config = dict(
    horizontal_flip=False,
    encoder_kernel_size=5,
    text_encoder_layers=8,
    text_encoder_activation='quick_gelu',
    text_encoder_fused_qkv=True,
    warmup_steps=240,
)
Rows from block 3 of the image encoder of a small contrastive image-text model, named by matrix and row number. Rows with one number belong to one channel. Each number is 200 + 30 x the weight over its row's rms, rounded and kept within 0 to 999. All counts start at 0.
After each channel's rows are labels from the 100 images, of 14848, where the channel reaches its highest value: "peak on" is the class under the peak. Only what is clearly more common there than usual is listed. The data: rendered roads seen from a driver's seat, with toy cars, trees and houses.
# convs0: expand pointwise conv (encoder.blocks.3.convs.0.weight, 192x48x1x1), inputs 0-47
# convs1: depthwise 5x5 conv (encoder.blocks.3.convs.1.weight, 192x1x5x5), a 5x5 kernel
# convs2: project pointwise conv (encoder.blocks.3.convs.2.weight, 48x192x1x1, transposed), outputs 0-47

convs0.64,211,169,208,196,209,157,192,227,231,213,197,191,158,264,203,130,216,248,177,260,210,191,210,182,147,245,193,225,187,244,186,185,193,185,238,216,244,225,163,202,192,156,192,188,254,181,182,179
convs1.64,177,173,142,148,167,184,209,191,190,190,219,200,211,221,211,218,166,155,187,209,194,155,130,174,167
convs2.64,199,190,198,259,258,142,220,192,204,211,134,154,143,194,174,163,199,188,166,234,212,202,163,206,184,213,177,201,220,184,152,210,179,189,245,231,186,255,190,246,223,211,165,214,219,227,190,185
peak on: truck

convs0.130,149,249,190,232,163,154,158,162,197,169,205,215,104,202,235,174,214,234,204,189,190,193,228,232,220,210,194,214,145,175,229,228,186,242,213,194,201,233,192,211,193,170,178,212,255,212,196,184
convs1.130,192,210,224,233,211,214,236,228,232,219,183,223,247,188,168,163,194,289,190,166,221,197,166,217,186
convs2.130,206,205,182,187,168,234,220,168,203,198,182,210,172,193,123,211,189,276,231,238,183,216,209,129,221,175,240,159,194,155,218,212,191,198,195,240,222,219,212,166,227,214,195,208,246,164,249,199
peak on: pine

convs0.43,192,162,184,194,170,210,179,213,191,173,178,210,176,209,238,219,244,203,223,236,212,250,141,183,185,250,201,222,200,253,207,183,139,194,137,182,227,240,204,173,234,232,202,136,198,207,164,176
convs1.43,214,215,229,215,193,230,166,133,195,233,222,216,174,192,232,211,233,258,239,208,199,224,243,223,239
convs2.43,210,224,186,146,210,179,215,241,259,185,242,167,194,189,203,208,160,226,207,149,191,143,193,228,235,193,173,177,184,177,211,224,232,215,184,227,133,175,175,229,162,161,216,189,194,186,267,215
peak on: road

convs0.75,190,279,179,209,218,150,215,161,181,161,153,193,122,200,182,221,192,204,163,239,254,195,178,184,213,211,203,193,180,179,181,188,176,214,189,205,159,216,205,207,167,193,187,180,248,225,131,192
convs1.75,212,175,177,227,153,180,193,240,266,155,148,176,192,202,174,149,178,184,209,190,206,198,215,234,226
convs2.75,219,209,229,177,180,236,170,213,210,143,220,223,202,194,183,127,231,252,171,230,177,221,232,159,225,210,227,222,172,175,198,209,177,230,228,184,152,174,180,200,141,192,167,175,269,184,196,200
peak on: pine

convs0.145,169,209,216,225,208,212,180,227,165,265,205,219,200,237,194,164,151,174,196,158,190,187,219,213,204,198,206,163,169,193,292,162,199,198,218,190,162,191,161,190,179,130,190,200,173,230,235,162
convs1.145,226,223,208,143,180,197,194,175,195,177,171,185,242,214,155,182,179,231,138,166,201,164,171,167,163
convs2.145,184,285,197,171,239,223,207,247,207,198,166,224,157,218,252,180,182,192,188,210,222,167,191,227,160,224,171,183,204,209,217,189,219,169,222,210,141,223,182,224,207,173,191,172,203,248,208,125
peak on: tree

convs0.128,199,181,251,207,189,215,141,234,189,210,194,210,233,235,152,122,191,188,158,233,163,230,221,188,228,199,203,211,197,241,231,197,237,181,165,253,219,236,219,233,249,196,207,203,159,213,211,165
convs1.128,170,233,200,227,222,186,230,137,163,183,260,228,179,179,175,205,225,204,202,173,203,244,252,195,175
convs2.128,214,223,171,144,196,226,206,200,179,217,232,217,235,202,255,193,233,210,177,232,254,199,198,231,168,201,153,201,247,205,203,145,205,251,168,158,154,142,200,166,172,197,186,180,202,225,165,233
peak on: road

convs0.172,232,183,138,192,180,178,170,203,174,187,180,224,215,196,226,191,192,197,154,225,239,178,147,261,176,214,185,202,186,260,224,196,222,255,162,239,205,219,174,225,226,185,161,142,177,244,184,197
convs1.172,197,243,290,222,205,203,216,276,201,185,182,182,202,201,211,192,217,208,193,203,181,184,153,169,173
convs2.172,185,216,202,207,222,268,176,169,145,219,203,166,196,221,187,182,162,184,225,234,169,269,245,196,239,200,205,206,171,127,210,238,226,231,202,201,196,223,170,179,245,165,196,224,211,217,218,245
peak on: road

convs0.24,211,167,133,226,170,169,170,168,171,210,172,185,179,223,213,180,212,243,160,229,251,195,174,232,180,218,202,207,185,218,227,173,207,246,176,231,248,186,154,248,241,183,180,147,226,210,163,180
convs1.24,160,161,180,203,147,180,172,208,213,188,188,174,184,177,183,167,144,178,167,193,178,167,218,131,185
convs2.24,149,178,223,247,238,199,249,225,150,223,204,158,136,155,196,184,229,205,221,188,188,171,216,186,165,201,155,170,192,177,183,229,206,210,230,219,203,201,230,182,199,236,199,261,151,217,171,157
peak on: sky

convs0.52,181,232,206,236,205,162,169,200,187,174,237,211,112,175,222,181,200,222,187,191,185,189,217,218,195,232,190,275,152,180,189,196,139,199,228,177,154,263,166,225,192,175,175,215,202,221,186,188
convs1.52,183,157,235,209,182,193,220,211,242,199,199,195,200,220,197,163,158,294,203,173,229,243,201,192,180
convs2.52,208,205,171,219,166,245,188,194,182,204,179,210,182,214,124,170,211,264,205,232,187,199,184,166,229,157,213,195,204,150,233,182,202,214,192,274,221,189,211,187,190,211,195,125,248,173,233,207
peak on: pine

convs0.109,188,280,220,172,166,200,235,156,228,184,251,241,188,195,184,231,201,219,215,187,174,196,269,145,213,171,229,217,208,179,210,185,138,221,183,182,196,209,250,166,198,187,228,204,211,191,244,181
convs1.109,214,209,139,167,168,256,223,158,210,267,172,186,222,195,171,205,168,187,214,189,185,163,183,211,177
convs2.109,176,196,223,162,215,205,180,200,219,244,194,222,230,235,194,215,200,165,229,171,161,209,203,170,217,237,224,196,163,232,247,157,167,230,161,196,243,234,205,241,229,178,218,168,157,228,268,149
peak on: verge

convs0.4,188,184,199,197,167,164,237,223,215,177,207,154,224,234,223,163,142,238,184,204,161,128,182,233,215,158,183,181,176,208,213,227,198,202,208,249,231,224,149,202,222,135,214,216,216,173,237,221
convs1.4,197,222,243,218,200,173,199,283,220,160,170,175,179,162,152,202,203,162,194,198,177,182,159,186,185
convs2.4,198,182,215,185,190,196,186,189,234,211,149,132,197,239,176,204,133,192,171,213,161,203,186,173,249,169,192,183,194,211,180,222,222,198,223,242,221,261,163,230,242,154,214,232,219,150,237,210
peak on: verge

convs0.14,180,256,215,199,217,196,157,215,191,204,230,169,148,189,232,157,252,241,187,207,194,212,207,221,199,223,168,232,176,174,189,179,192,170,238,178,133,257,198,239,180,209,162,197,224,259,192,161
convs1.14,193,199,255,203,178,193,195,205,200,194,181,263,272,213,202,161,199,245,166,182,223,158,175,180,227
convs2.14,230,192,191,194,180,229,201,163,193,210,145,158,175,203,102,197,180,239,178,250,180,201,229,139,195,165,198,171,183,157,211,206,213,226,217,251,224,209,195,200,229,188,171,181,240,173,231,205
peak on: pine

convs0.125,174,197,207,218,201,155,227,214,216,221,159,220,170,271,214,172,192,167,190,224,204,220,166,178,170,238,251,202,204,247,242,167,145,160,187,184,217,211,184,187,198,160,215,138,205,208,152,159
convs1.125,191,194,217,192,161,159,228,298,199,144,165,172,220,205,186,187,204,241,218,198,184,187,206,190,204
convs2.125,197,195,230,201,215,176,231,210,217,162,203,187,177,241,178,177,192,209,192,254,189,240,222,197,172,171,181,164,205,196,264,212,182,179,202,185,164,165,157,151,184,157,168,123,230,202,139,230
peak on: road

convs0.51,213,162,170,224,146,177,176,174,187,184,149,215,180,231,178,168,214,196,167,234,204,205,194,213,179,207,206,194,187,277,204,221,226,235,187,213,287,207,196,241,255,187,176,156,200,206,169,165
convs1.51,183,220,230,190,177,184,194,184,176,181,199,183,152,178,182,167,180,208,172,163,184,228,289,224,153
convs2.51,194,201,221,192,245,295,220,182,178,274,198,165,176,155,192,181,207,142,229,211,196,233,231,166,196,234,185,202,202,207,154,195,176,228,177,164,169,167,198,175,192,215,167,224,183,235,204,206
peak on: sky

convs0.77,188,202,207,207,153,170,237,210,284,225,251,229,207,252,187,187,193,247,204,196,168,165,252,168,224,168,186,182,218,184,200,193,212,161,234,193,231,212,216,188,230,144,242,218,201,173,234,174
convs1.77,196,201,167,180,182,206,240,164,208,194,213,259,241,257,214,225,228,232,269,225,226,205,216,212,202
convs2.77,210,185,211,158,154,227,233,267,191,144,182,239,209,188,191,183,205,263,196,209,219,178,214,184,156,230,154,158,164,242,202,235,215,191,233,206,220,172,251,174,157,213,185,198,206,180,197,156
peak on: truck

convs0.91,194,202,236,195,224,224,185,250,172,163,202,218,212,197,190,140,175,212,182,217,219,223,156,182,209,264,243,277,218,212,173,225,210,139,218,191,143,217,167,216,212,226,217,231,206,193,164,175
convs1.91,218,220,200,212,203,210,205,151,170,219,191,203,199,209,205,170,260,282,242,162,187,220,248,199,183
convs2.91,229,172,251,221,193,174,218,209,232,178,200,185,208,201,188,192,150,209,154,197,202,210,258,148,223,133,176,182,255,214,204,197,224,162,240,237,176,168,205,188,236,194,209,257,203,138,200,205
peak on: verge

convs0.45,175,181,206,192,188,196,174,299,198,163,221,182,235,230,211,169,131,201,199,210,154,198,165,207,234,172,212,169,165,220,222,241,221,167,181,285,189,225,190,196,194,192,220,217,196,192,213,198
convs1.45,188,165,140,154,201,216,204,150,129,183,210,187,175,186,206,224,225,206,182,194,238,245,189,173,216
convs2.45,202,185,209,224,240,200,244,192,167,205,194,158,159,144,178,142,242,212,204,194,220,184,220,213,218,178,182,159,204,174,212,239,218,278,224,204,186,153,232,187,185,230,127,236,208,195,178,198
peak on: tree

convs0.19,224,214,199,168,179,151,221,214,259,188,198,207,173,231,182,174,214,221,158,282,191,181,198,187,147,205,195,218,197,281,170,199,179,174,214,207,222,241,194,211,201,147,172,176,226,203,170,159
convs1.19,223,183,99,189,211,227,171,190,216,193,208,161,156,176,171,166,190,223,212,193,185,206,239,210,179
convs2.19,214,168,170,235,248,162,227,184,210,233,216,163,142,173,174,164,204,271,199,203,222,195,245,197,158,177,214,154,187,165,218,185,220,166,206,249,186,196,223,205,232,212,165,241,223,217,223,157
peak on: verge

convs0.187,209,157,190,183,154,179,291,195,222,231,175,219,177,232,195,205,186,231,174,226,245,202,228,155,182,180,175,188,233,237,235,146,145,210,209,223,226,203,203,142,189,174,188,201,208,163,177,197
convs1.187,220,202,176,209,211,220,177,179,217,200,203,167,179,192,177,167,153,221,259,208,150,177,235,277,208
convs2.187,221,166,196,212,193,208,188,218,161,148,281,187,190,181,199,165,191,276,221,218,189,223,236,179,160,194,197,190,121,184,250,212,194,185,186,206,180,197,231,145,186,202,174,172,229,194,218,223
peak on: truck

convs0.6,170,228,179,247,173,138,195,176,188,151,162,214,160,244,249,180,208,185,200,216,185,207,162,215,195,224,204,174,149,200,237,205,174,217,186,190,212,226,195,219,241,165,177,133,204,261,173,176
convs1.6,174,210,186,210,233,153,222,215,195,150,188,235,223,173,140,183,186,218,189,167,153,200,238,212,147
convs2.6,210,203,173,168,226,218,219,186,185,188,194,206,162,199,184,204,185,187,235,264,182,235,166,174,160,177,264,144,191,195,236,252,213,212,176,239,176,164,165,150,185,204,174,139,240,210,178,218
peak on: road

convs0.166,154,224,252,198,214,214,179,179,194,218,199,206,198,190,230,223,236,141,256,190,155,267,193,197,228,180,208,161,159,168,183,188,197,202,212,177,185,213,267,179,140,243,184,213,188,235,198,232
convs1.166,219,182,200,166,122,234,209,181,152,149,204,224,203,174,143,193,203,184,173,188,221,220,181,169,184
convs2.166,174,225,178,239,189,190,134,235,158,169,166,215,145,175,185,189,248,220,230,202,201,224,170,214,177,227,171,215,187,209,229,226,175,203,169,182,190,222,223,241,197,262,185,139,194,239,180,153
peak on: verge

convs0.12,169,208,107,210,219,217,260,164,187,205,190,156,200,179,216,216,194,218,182,191,233,200,173,247,226,191,197,160,172,190,218,222,175,261,186,209,177,192,166,210,210,208,143,183,259,238,196,228
convs1.12,175,162,232,249,215,170,150,218,207,212,164,163,217,216,205,158,151,206,206,196,153,149,191,188,178
convs2.12,164,252,159,199,271,219,236,196,189,189,177,178,163,207,212,191,201,205,214,266,211,214,181,220,194,240,184,193,186,130,126,194,179,202,215,180,161,228,210,214,188,198,193,183,241,255,183,223
peak on: road